config.toml
model = "model that predicts nearness at each pixel"
dataset = "larger renderings of crowded toy scenes"
train_examples = 45211
image_size = 64
crop_scale_min = 0.8
horizontal_flip = false
arch = "unet"
norm = "groupnorm"
activation = "gelu"
weight_standardization = true
channel_attention = "se"
pixel_unshuffle = 2
widths = [64, 128, 256]
blocks_per_level = 1
block = "plain"
attention = false
upsampling = "pixel_shuffle"
loss = "l1"
targets = "nearness"
init = "torch_default"
optimizer = "adamw"
lr = 0.0035
beta1 = 0.9
beta2 = 0.99
eps = 1e-08
steps = 26400
batch_size = 256
epochs = 149.5
lr_schedule = "poly"
final_lr_fraction = 0
warmup_steps = 5280
weight_decay = 0.03
Rows from block 2 of a small model that predicts nearness at each pixel, named by matrix and row number. Each number is 500 + 50 x the weight over its row's rms, rounded and kept within 0 to 999. All counts start at 0. Numbers have three digits each.
After each channel's rows are labels from the 100 images, of 14848, where the channel reaches its highest value: "lies over" is the class under the peak. Only what is clearly more common there than usual is listed. The data: larger renderings of crowded toy scenes.
# conv: 3x3 conv (model.mid.0.conv.weight, 256x256x3x3, standardized in use, each kernel summed), inputs 52-103

conv.74:540574423436479663433527538487548413479514450449576565432444454569629538623423444519491565531526479477551500486532462501481587640489551446498457474528552577
lies over: candle

conv.116:470525567528427603447531518502501460492476512442587488447528453533602575513471448454510563566549546472566533449530489508423557564534512393383433552525506475
lies over: airplane

conv.240:581561512488526514427533504499470470564630542455484598535426528538505370516478557521537526460389520396484473530466543487578554582428507508464476469532545569
lies over: snowman; bottle

conv.14:503492510488393492413504536533457567433528521525533454505550560496525542510431460478518521530463598465498552423553507456479512469489521330434581568545503459
lies over: barrel

conv.71:481497455579425637518533546516463424511533424492559591498403431632592596522487544392564503414493516458568492472547520532487563629540489506516473531581553606
lies over: airplane

conv.192:401527542533529481593479464474467519508408545527438505602440486481464433470521465579495449562526387511473491551471511530551398475386476595614441459531470464
lies over: umbrella

conv.117:474524514536427519457505562388470458483529511393495611529476497549454459433579541522534509601456550435402484437527571538481551526472464505523533474534566524
lies over: lamp

conv.49:621555543416473550437470581539505505571528520416542515446451540548531530542451415454459524523549534502507421498490456473454573530455437379426501529499601586
lies over: pine

conv.148:479525495524549480390451608485468487425524457502465520502507498466540479517443560543535481548448569419491533475539535442471530512490525438524451569563508435
lies over: mushroom

conv.139:441470426455521493475567491558558500409493531495526526565433490499508442452487523551557461417516547416513519530541630478499477513480464549483557475575597591
lies over: candle

conv.113:544523473572522509456590580434386550451490486547536513464484540513475518486451485473534559514488510471423530581524407516512558511421545459503472491565502507
lies over: umbrella

conv.216:567542587462447543416546478551590544502551506458536432478471574493565483544439545496480483492472516450564475479511435513441611573461512442390537434448533524
lies over: pine

conv.243:548493498477404473589493498461562489553545525618465512522411615576476506450461543477500463480644480471488435518570531510505464459429455521541503505501627555
lies over: arch